python train.py --model="class-conditioned image flow-matching model" --horizontal_flip=false --optimizer="soap" --one_sided=false --batch_size=384 --epochs=78.8 --weight_decay=0.01
Rows from block 3 of a small class-conditioned image flow-matching model, named by matrix and row number. Rows with one number belong to one neuron. Each number is 128 + 32 x the weight over its row's rms, rounded and kept within 0 to 255. All counts start at 0. Numbers have three digits each.
After each neuron's rows are labels from the 100 images, of 14848 (inputs lightly noised), where the neuron reaches its largest size: "top examples" is what is common among them; "colour at peak" is the nearest of a few named colours to the mean colour under the peak. Only what is clearly more common there than usual is listed. The data: analogue clock faces. In brackets: how many of the 100.
# gate: MLP gate (model.blocks.3.mlp.gate.weight, 256x128), inputs 0-63
# fc1: MLP up (model.blocks.3.mlp.fc1.weight, 256x128), inputs 0-63
# fc2: MLP down (model.blocks.3.mlp.fc2.weight, 128x256, transposed), outputs 0-63

gate.185:155116094104138152168143166043127195079189160118143174099133142123129140119188181160098107086169112138122147135175155138165052167123110159188119153090117141150129114139114123102143103164129116
fc1.185:153150173107144116091096113093123137148128098182147152121116146183141066153188119098097080076091165054115146136122105140114140107152158111125140120132140101101168133145172157065141125161100191
fc2.185:150086184100131146098131138114133081109150119180140128133122129128120094123125009129093138079097140188121130124128170133145138206126094122127147123121094111156107172126147173075117123183105085
top examples: square case (68)
colour at peak: black (47)

gate.116:080118081078124125157161115073106151147123072157127058069114111104163144104060150152111177115120157157142110113145142095109095076106125161100090118097113148120121104141106151124109121072155110
fc1.116:139144124133105140159183088130100125135143112124116155131106139121148126140115132070160132168113117147177101097124131099108101119083128085127105132106208100133135142216095148110180090118147137
fc2.116:054167118151134142152062140108113102164084149137139201156132121119126221136119132151113157172106119118175150123155133122146123141131096098153118110147136200142124186126127126078145116049169139
top examples: dots (60)
colour at peak: pink (66)

gate.12:146120107116122094155162124109136162108168158160130163092158130124122106142080169196132164123113143139167107131065095126162170145121149156097131136092181112129151136162132141120134255125141105
fc1.12:127155106126133138193098143181133117154125148151111128100091133156148148126151142142107090165105092121115224134185189137131134151083158102089143108105041120172058139123131047092101201224152194
fc2.12:129197155175132104133149119126127098066124038120130155214196126136119204121136152125200149125105094169116131138054104126160137133166137062086162130158147132132115108147128087129066129188119136
top examples: dots (96)
colour at peak: white (42); pink (42)

gate.68:127137134135150143146117130228136125127134184117162162154084137158169106180100087093125147096129157112113159120156154128136064121083122149142129128167144159145142130161134133088122250173137143
fc1.68:084110120081138113140191106065139119185131058060140111135138128110137167137162114195172107193085113216168084110092129150100166133122076178131141148170119139131151194124135153121094139142138079
fc2.68:145147135176129152146087157133126153180111075082126167152111125139121201121135159136180129138069161034157099128113147128189119127146140193140141124202118139132112047116142162125099123148134113
top examples: four ticks (89)
colour at peak: black (35)

gate.14:115173131118148186078091145172117127145133216065109087118092160136137083113200129092109106102186156075082136117122165134161084144148150126155140112098104141071171132148120084076182123132081159
fc1.14:143110143193144139131149146190122136152158090119165097169041149128129106161096116194155142134194160079116135163117113162143222130116119175047164160144117185157100169127109145134120111136094156
fc2.14:114135093108116138109157110129136164157168140053136176182095138150120128130100130125105112178154140172075108117133196130157173086118137123026116123127103035138197123133093111153144151158075097
top examples: hour 12 (34); hour 1 (27)
colour at peak: grey (66)

gate.11:089121165139129187108160076073106145149135106117111081239064140133118164103143124148098119133129196133142084132123150123145164089137131097108172118151180123117142146110196204125174106153111112
fc1.11:092128073135129157101118179117123174130132062116143115086136125131154174134169110134153079152162138119113171135117042145188029137129187100041111122105131138161088137138172074182146090089141126
fc2.11:090088186142127180119089123127140140110100164143117115179101133125142088121119108137124083082075105131096146134100137123165210085169157172183107145130140130126131156127030099059079131116100110
top examples: square case (100)
colour at peak: grey (65)

gate.28:147150149094151106117124114222146060200144107089135148104158146164148102120158123150123185127190136121181127134196174124093167091135087050057149151086152197149099173132105157142130154058152091
fc1.28:083110093131115111090124139140120107157080119131132137134131097114121099124187102107143165055183142109192139133100117138133127091126106046047126095152138109102129196126123156120106146094123166
fc2.28:130119091075109160162106107132108088111176027110142134129081137141130126133121158118148086110132152174128090120063098126091105183124142089102129112145096145121128149120114097152169137063114182
top examples: hour 9 (26); minute hand past 9 (25); minutes: 45 to 49 (25)
colour at peak: grey (86)

gate.223:140136102083183187170178170112145118117173098108146103094131138122148131149164132163104074139143085123092168149137128157119099121172071098114135121150087168151080128119111132126135158068099143
fc1.223:127065207172092112140138189134118184143146161096140191159117125118138100114131130121094181116100140126097149137159100146099131128072153138076076146140150092114085223127166047149132159075162041
fc2.223:148124173113141127143171134122124147156056093082136161117167133106134094126128138133141120142172112125141103129095074126081116099164147086105117115118085170041074129142180199139089129142113157
top examples: minute hand past 12 (32); hour 12 (32); minutes: 0 to 4 (32)
colour at peak: pink (42)

gate.96:099072158152129091201087163153108120173135097126129126124229116060152094126114124117184118096122060088121156126116126139095127149115100139084150137115052146171094176103055084162070170094120171
fc1.96:123180139188120114154091133165146157128157120105113152102101130083132103175131124153163129141178148133175144159101130146124110155085126070037107162166108121133057160179075153195118075123094128
fc2.96:078152127090150143133148150110146169196098067140143146137124136101124077125119157125098127109126127182177113142127127115111113031083157069108195108132110127111152089140114164197070151100106122
top examples: hour 11 (50); minute hand past 11 (34); minutes: 55 to 59 (34); hour 10 (26)
colour at peak: grey (73)

gate.55:158171108114151083091123110109142159133169104122133071178208132132114150123114105203099165136118155108049081132082149134097083170164151086140147107101124139076138140125172106112146226158073114
fc1.55:109084080125097116144043130166113081126107096177069190123116104097114122099111097110149080180142069043137159109177125122075149086130173111163183130097114155135101115116149093141095107159156087
fc2.55:117062055133152128114176116119144159112136123185145052114102132140110083114129096137195177139160077179135151117162154137192121190135125137147064136074157107067147118128185159170092125122115140
top examples: dots (54)
colour at peak: white (29)

gate.29:119174053097106102112121085114133109118123065112112117146117135160128155133155112138071105118165177152143124119165042115163129119082135054142145144146123092158095062133127153166167092083148166
fc1.29:141126072107117112081137119147146135151108134149123064159103130122120123142125140123142111081163126151160148135130075155186090113117137143156182137136161098166155101164076191150128056024120046
fc2.29:157116093149114097113057107142108151109140102123129157138048124118127088137108204128077119141131112072148111127101168126066134165132128162199053117157115097085078143122120132162142144042135161
top examples: hour 4 (34); hour 3 (33); hour 2 (32)
colour at peak: grey (86)

gate.129:081101135128126118107114112150158149123146125107037093085128125144021108130095123056132152132121104114145177110106121140116130117136103120097126186127129123132044117165135128047106164146101115
fc1.129:032138132132095133078138146101146128130135119106075127122144079108053102107128157073145142141121111160117161108135093150128118166113063137130149205142155116146095133176125122071139035122127119
fc2.129:096140123139139118121132163098094145127117152142213120154132100114018149109093120114151145114143160110121090107157113125123139114121081122131109190131124159143075123172132126178136114135137130
top examples: four ticks (90)
colour at peak: pink (50); white (42)

gate.253:095128096130159150174132157135134126156121164126130163088096121166124114149139115119129075139106046106161211132145131133111139144149174150134121114060045128124115190116181039074195152174112157
fc1.253:112148151085146171178105168148115124120087189143159095097117139156134111108131144125146110135112070111087191124150108128154136137123133104147142097125051194130106130104112055097102165171103244
fc2.253:168082115168115165131117149133124129106100187132117119058170122081120134132113134133119139110162153132213103134155073120126098062160067124154105099117105112110132058124238153125158137157081102
top examples: ticks (59); hour 10 (29)
colour at peak: grey (73)

gate.187:032161162142164130177124117083126084146118183139124136143127118153177097136113148124179068131099106178125169123137114144145088162117157136116163110118109110165078189123177136069172134135156109
fc1.187:051145135151105094098112139159123089083133132077106180156070105120115123129119110080134115138152123065115124110059033130120126170133155146150167105147095090065171095114150104074151148164113153
fc2.187:170201137091104094113105119116119151122153177075128090114085122114128068131124132120192156140099114073158130126112186123103124077130085130104107126132105103113136137114178118164170129144154140
top examples: dark face (62)
colour at peak: brown (55)

gate.91:108116143115143102110134150133130156094192131115105212208147156100129133167097135128147127072105107103128189147129145153083160136060095113089147103154064202161095116131155074151113203092159146
fc1.91:135132126117107064102092110183108145124085136133124125073207130128122121110109144154104145127053149137170022129116172094089106133242131110176138144135164108148167127119135158168136121196129120
fc2.91:135155093111136184145202135128129115063107166167137058169255118123115153137114127125100141110090144168140074132150141125215122157162114076110109109131126139092146092131145167167147131136169140
top examples: hour 10 (51); minute hand past 10 (28); minutes: 50 to 54 (28)
colour at peak: grey (77)

gate.60:114124118212083091102111155136117072151093082118122160116153134132133155123158136118148084133121135094143115114154050118131182095175138137139121130158166187223219155131154151134047148120142116
fc1.60:146184103084113151152228125141167125088121154143146113182195146141132100144194134186134150153075116139126208143137127150161091102060129090115113140150128104035087105153145091060131138123084107
fc2.60:134164079131139144123106115136135197163083086183129216160154130125132160120126052132115189158096106197094181125110194136139101135172104122151138166148149109138114129132176134066060129152094145
top examples: numerals (89); square case (75)
colour at peak: black (25)

gate.104:063136141142126124177121183135090094138134106129186096130143086126146120096075108000095143116102015146125129152139140179120127107134149124114133068094132128131135118094113161120129171137137132
fc1.104:109137101096128162077134139209137080123111145080119137086169136137133117142111136152168166071102094191114138150107103115100128187116106134141148135134167130162093125142095128151131150086168119
fc2.104:051101128129100121147128179150153136129108133144055157135118133128151133173113135162119149144116163132148145197127144039128126133111146128123121070135136132127121110167126095123152152128144139
top examples: four ticks (51)
colour at peak: pink (55)

gate.210:171205162133121110096167138151135142160138181112119077130133109152132177112115117117131164081146137138122130128107069123113126034132105145107119130147167141084189118142094125070148197138074078
fc1.210:120181158159146112152134118109129190159150130086100076173100111108128174154155136176120110108168096151101158103080069138099111089083154153113165112095085061093154112110128102138138093155061135
fc2.210:149126099085142118147199125139125168133109083151120077130102126155133074124129126127120180134119096121136129128176072130093105065104116098127175136100153134083137127127122145227074134130146107
top examples: dots (65)
colour at peak: white (29)

gate.99:152127095130109061132079151121124123086117136048138166150143106082134090106180128090132182095160141086147128136100089112119129143117146076102107135113173113097143135134067130135074124106112081
fc1.99:146111165100145100135076124112136105111160111051124113131199143087135132136109119139069146110202146097060145134117089128107104141109117131167217106077084154129094119132108137151123200149098101
fc2.99:133143077144144100107153127131130085102065135183137143141133128123116158117133199131122169170149131183103128128104106133093182172168114080124087151091121149123141131149082126137167124105083104
top examples: hour 2 (35)
colour at peak: pink (46)

gate.124:211149132092108134148136149255123137121139112135152122185128107107179112111097066054159105123090134000118110113120077157120094121152125143101135179122144127101090126123075118159119167117107131
fc1.124:104141143145090108072188114140127149128112089134098061062087114079158056126092099109099096088147108183127125082089099118123094090126138126199120104139108115102165124153184110108156086142119154
fc2.124:141162123156129157153116163137121124185134123147099140129142131157114118118106069124094109094163142052158104115159114122152065135144112079230149121179119141114098119099178148092130128147103152
top examples: numerals (90)
colour at peak: brown (49)

gate.242:119150173151119158117053120096120118167081141137133109000201129129098129129103129130170135154174130099135118139115093128142146194138179141098083129098122195109155193140183135117165126165118118
fc1.242:120120162110102111081082116103097130134098159171103166098169120119117110083107147109099209087118179101109038113118186079090056098142129181155162143119181189103110100123151135145127100145126096
fc2.242:132174182092134150145123169122133048220131103173117154135121124126148153136127099123150152161144103139118138128152143122089078117165080152117152126070121140110073153101157150052144137176146121
top examples: dark face (74)
colour at peak: brown (47)

gate.98:156108125132129110135135137129123127143103130121126142117131115128119177122033110064117140118142119117109135117170120124112114121115125138134103128125145146124098135117110126113123000120147119
fc1.98:111152131140106110058120066144106120147108157180091096129167125120117146119105120147169154130142156131163080119087173103137164149218204159136141124105158075155170129159079116127115132220133121
fc2.98:079094113153133189126120074129137074120102096119156077102097128087122092133130126127115167094114096126087150124170132135168167153141159094151138123126136156165105094150096112106191131071160157
top examples: ticks (100); dark face (81)
colour at peak: brown (56)

gate.144:020154092131111109151144122095093091118160168178101136137149143111140084137142140174163114159144138173172096143166080122109174216117159131110187140131148170121107141126147138129190137128076107
fc1.144:198144096144127128114108118197141143111137125157105123123139094117121128120160121144141165110111168159158094120107160092147092135174147171190123121113126122112153133146122132108054109145101106
fc2.144:058066134172131130121141118113121083110116090107132128090083120132118164131120119124074085096107153202118106121101086134142074157144139171184181135130104105137073162141090118113056122111235131
top examples: dark face (98); numerals (53)
colour at peak: black (86)

gate.121:168170159151146162131170145086146159166135093100148101162114171125161137170149125247133140137170155144140139145131078150113211111116138105131164152154159167097164149142110112185144107103069103
fc1.121:119161125094122149150126137099122122131147111063162187084190117126133105131088132129187178139112107167129091132134152115137132087160113119108092160162156172078157175116107102095102144147120088
fc2.121:131117178100110129131161104130116112174183101118134089104174122122130107115112175124184139145146126125099133117149064129077116140126078092185184118119129138153141122124181079122124132179146081
top examples: hour 10 (61)
colour at peak: grey (85)

gate.161:113119135078107133073144134143110089154157145105160095136116115157117146111104123107103133139167144089160085159126205141168120216154100171117133164099193156118107133122167142191145118115076102
fc1.161:008122098158102109158103143104119178121138100156116126145143171070136121125152142076130102187105080124122130108158111120116081108097103127107123143152131110156167100121093090174127074140108125
fc2.161:157105068132115041129131100139132130073093138102122070135058120137133168132130123143186126167086105046107123137109129131105136235147140089119120119131075132085084161128114121117142127122150163
top examples: square case (94)
colour at peak: grey (75)

gate.198:151149152118159140136159141218160143145146167114158120108099171139145094196135072143120126123141154128119181116172159160113113130108133157151131169167133163133124128165139145080153199179143130
fc1.198:136125135087107128184103119134105090134095070078152117113133135189106093117075117112146074159072049181098168133104158140169124103235167156098177136122127086136186118127143076101160120066068124
fc2.198:120116132141120148123158111132128125116086075076148126099150130087124070130132132126174148218059109077126153136099107132065144170147111166071019135093107074037101191122160105086166122086069135
top examples: four ticks (94); dark face (60)
colour at peak: brown (44)

gate.224:142136060133112163095168156143163161091072147139064161193141130150075144149117125140152112128134121138092158151157068161131140114163115086060097157137183103127149128129063144163163102134181079
fc1.224:138136130158145156092109087181154143106128240134090108128155119110047106169129134167090153120185073112173186152173084119168133142090134145149108083083082129102175116145180125120125138127146097
fc2.224:122157106143111149134115104147151153131144102079122118151145134075133158124094156134144158146138170080105096099116009133134146112134097103049146109113141137113210138147153117184157138065126085
top examples: minute hand past 3 (50); minutes: 15 to 19 (50); hour 1 (26)
colour at peak: grey (73)

gate.152:098105194162117067092127128156135142069169139075111119137193100077152152126097137177170128112096140136124091121049131113103108161095106127189117132168151058150160166106170132168131085124131093
fc1.152:145074150094147123133124117120119127066143158133158169140133108134151204128155135102175129134113162150121066142066152120175120117195131175186144090113110098074206139135168180097102137125102145
fc2.152:123117182182121101077134140119136104074175157056120116132141135152118167131133140129188114136065114052111132126101128128132117108106158149110110109183163113165143137131141133118129127191177185
top examples: square case (72); dark face (64)
colour at peak: black (49)

gate.251:050094171141145173134130115144136087132106053102147164195097140169160113128166129164089124163104168178049126144129134139131120087107138120094131114105109141140103147149189181142118166065124161
fc1.251:141141119111181124168109117108157027159127124165145098048114132108137111161108147215149125182226131120151131148109116141135125114138137157098086103124086161062067104160178161123121125129110169
fc2.251:073076095122147170130136120125122125149124182130124108126082119134109187115134144127197133138202077135107140132124160130196146180158156121134114123138120147077106154138140102079203131178119164
top examples: hour 6 (34); minute hand past 6 (25); minutes: 30 to 34 (25)
colour at peak: grey (74)

gate.32:103186093166154135130123123131145136144151112084116111172113148085146088163116147124136083132177134136183146141073110159136037128116125117079117127153116127134127115171145152128117103169204151
fc1.32:133183104109151152141091134108133062165140242162125133082188161126101073158132123204142180141092143199109121145100156153098107128073084156086120098133117158075137154147165167097169172120084108
fc2.32:100119096141130098104183127129132200186174241150111110072165119177141065123134047134098104160106140091077134134138151126096066142042171147121075150119144160129189200113119138120125139096142150
top examples: minute hand past 3 (27); minutes: 15 to 19 (27)
colour at peak: white (46)

gate.207:109154102141119151137184129105118152160116107201137164107059123163130119115109135104172108166081089141206126115112171135146161084140142117109050143138167126137174132118121112122145084095136129
fc1.207:145106134126114166148154124000123170114115144182094090124114120134131179123018171124137053144066107141087117105150113144170090131112136196159142110115101134119118105096181130092156130168154148
fc2.207:124090133109119114109065113130115171123148126064129172128167126145137111143131073128115102042198124087080143125116182132135109138069159099065078135147157141134184132129114136112132120183161151
top examples: minute hand past 3 (25); minutes: 15 to 19 (25)
colour at peak: grey (62)

gate.145:130092098134132136117074105106129163095129051097135157108166132120152149098234158111083178182104141154140095125116215126101168108154115099156072147137144111109163137098100100179115106089129082
fc1.145:073110172108122052124171113195146058176082091124114149156114123130136124133146097118133146136178095028189164145148114120097156121132136133148147156095105144101163092144109139054151151086067137
fc2.145:095058128175137091125124115115135059019134150129145141153128139103124145128125105128127144104141121165055129114120100130052128183161134176177168141098129094130107199148166100099126133211159082
top examples: numerals (54)
colour at peak: white (74)

gate.191:186171135107136132061132088197165114114112190184129106102123154134089082172123121134149156136055180115096097131101162124119133138123092154171165149160191171134156091173161211106160118194063116
fc1.191:089164181100163157132136058159102158107154103167102126118221128091155132115127122154073201177147157126147064124112144106119128093128066083124158142125118130122122158120154184126132147127135150
fc2.191:129124177147129125102131141127125097107136117143127151114163125136122134127107196130052134188130152131133066131101172128121179150148116056090143117150092123098120079137191199191092135135132132
top examples: square case (68); numerals (67)
colour at peak: pink (44)

gate.89:000132114095152161151091126064158099130170126148152106167141118155138066121112117161152127136169115171119164129102108121128156110122137076119131128148141145131088169138156149080212183113168104
fc1.89:086127147125110169127128118212130165148090139116128146165106139110119148114093115069112208158122136145157141108131168129152198133063093127117097160100103158098169120092008101173123152079099140
fc2.89:118073155139142158085132144132122110090142134123150151122148141138126168122107099144121127162164141180100099126114127129192142117156150147145093106171129132208121187136174166041062129158202111
top examples: dark face (100)
colour at peak: grey (69)

gate.237:040167140147128093090086117162130129131132120154101181109122106163160140147121140129150114179139059101142161127161098155124156097184109072117117131126134110170170105098103077083104128155131092
fc1.237:114124124166123143131140152050131138128168215150108120132086173094032142137168126118123085167159143136139170097172110100153105099126131151139119140079105106173116156161131103129128124105132074
fc2.237:192180125122107138163119131099148045112149088129129068089123148098136153156100119142107102094144172076108053133160140115134141161198154107125128089087039168074132145122147147091122115178135149
top examples: dark face (75); minute hand past 7 (29); minutes: 35 to 39 (29); minute hand past 8 (28)
colour at peak: brown (55)

gate.156:140119166082183118142107092147048179120158110168136103154152109104098147179075137139082115116175144133125152095096101200113129155143151151116134155091148103136132138148124128151139180142105153
fc1.156:125125132120190143132123094163081110124142133120086136126123065154121119174128129199098103135134091118127121059126138147132141141113130120129119229126104127113115128155131170118132148153133125
fc2.156:132144054105126124142028126120109121104143090087127072115135117141135133119120137149153148171126122081128133155130112139121109172148111096077107117085130177090134159118155137163122136100123137
top examples: square case (93)
colour at peak: pink (51)

gate.23:111136111145149096120130118186134127103142080155157186103134135148108101109203117116159179116148118135235136128077148129103161084126134046100049133134176081143163157128090123158113091076095104
fc1.23:114172118125113146125204137154148099189135094171141169127086115155143077140104122117130151155087093123195133135104154145131223109144128097075064150112157159130184144145093107127162127073126123
fc2.23:127099165109124094082059113129118169102135142098132176130165117130137151138131124134143113073166105095080150126092178134128114155081149166067080139110152132126180132129107127108150110151188149
top examples: minute hand past 3 (32); minutes: 15 to 19 (32); minute hand past 9 (25); minutes: 45 to 49 (25)
colour at peak: grey (62)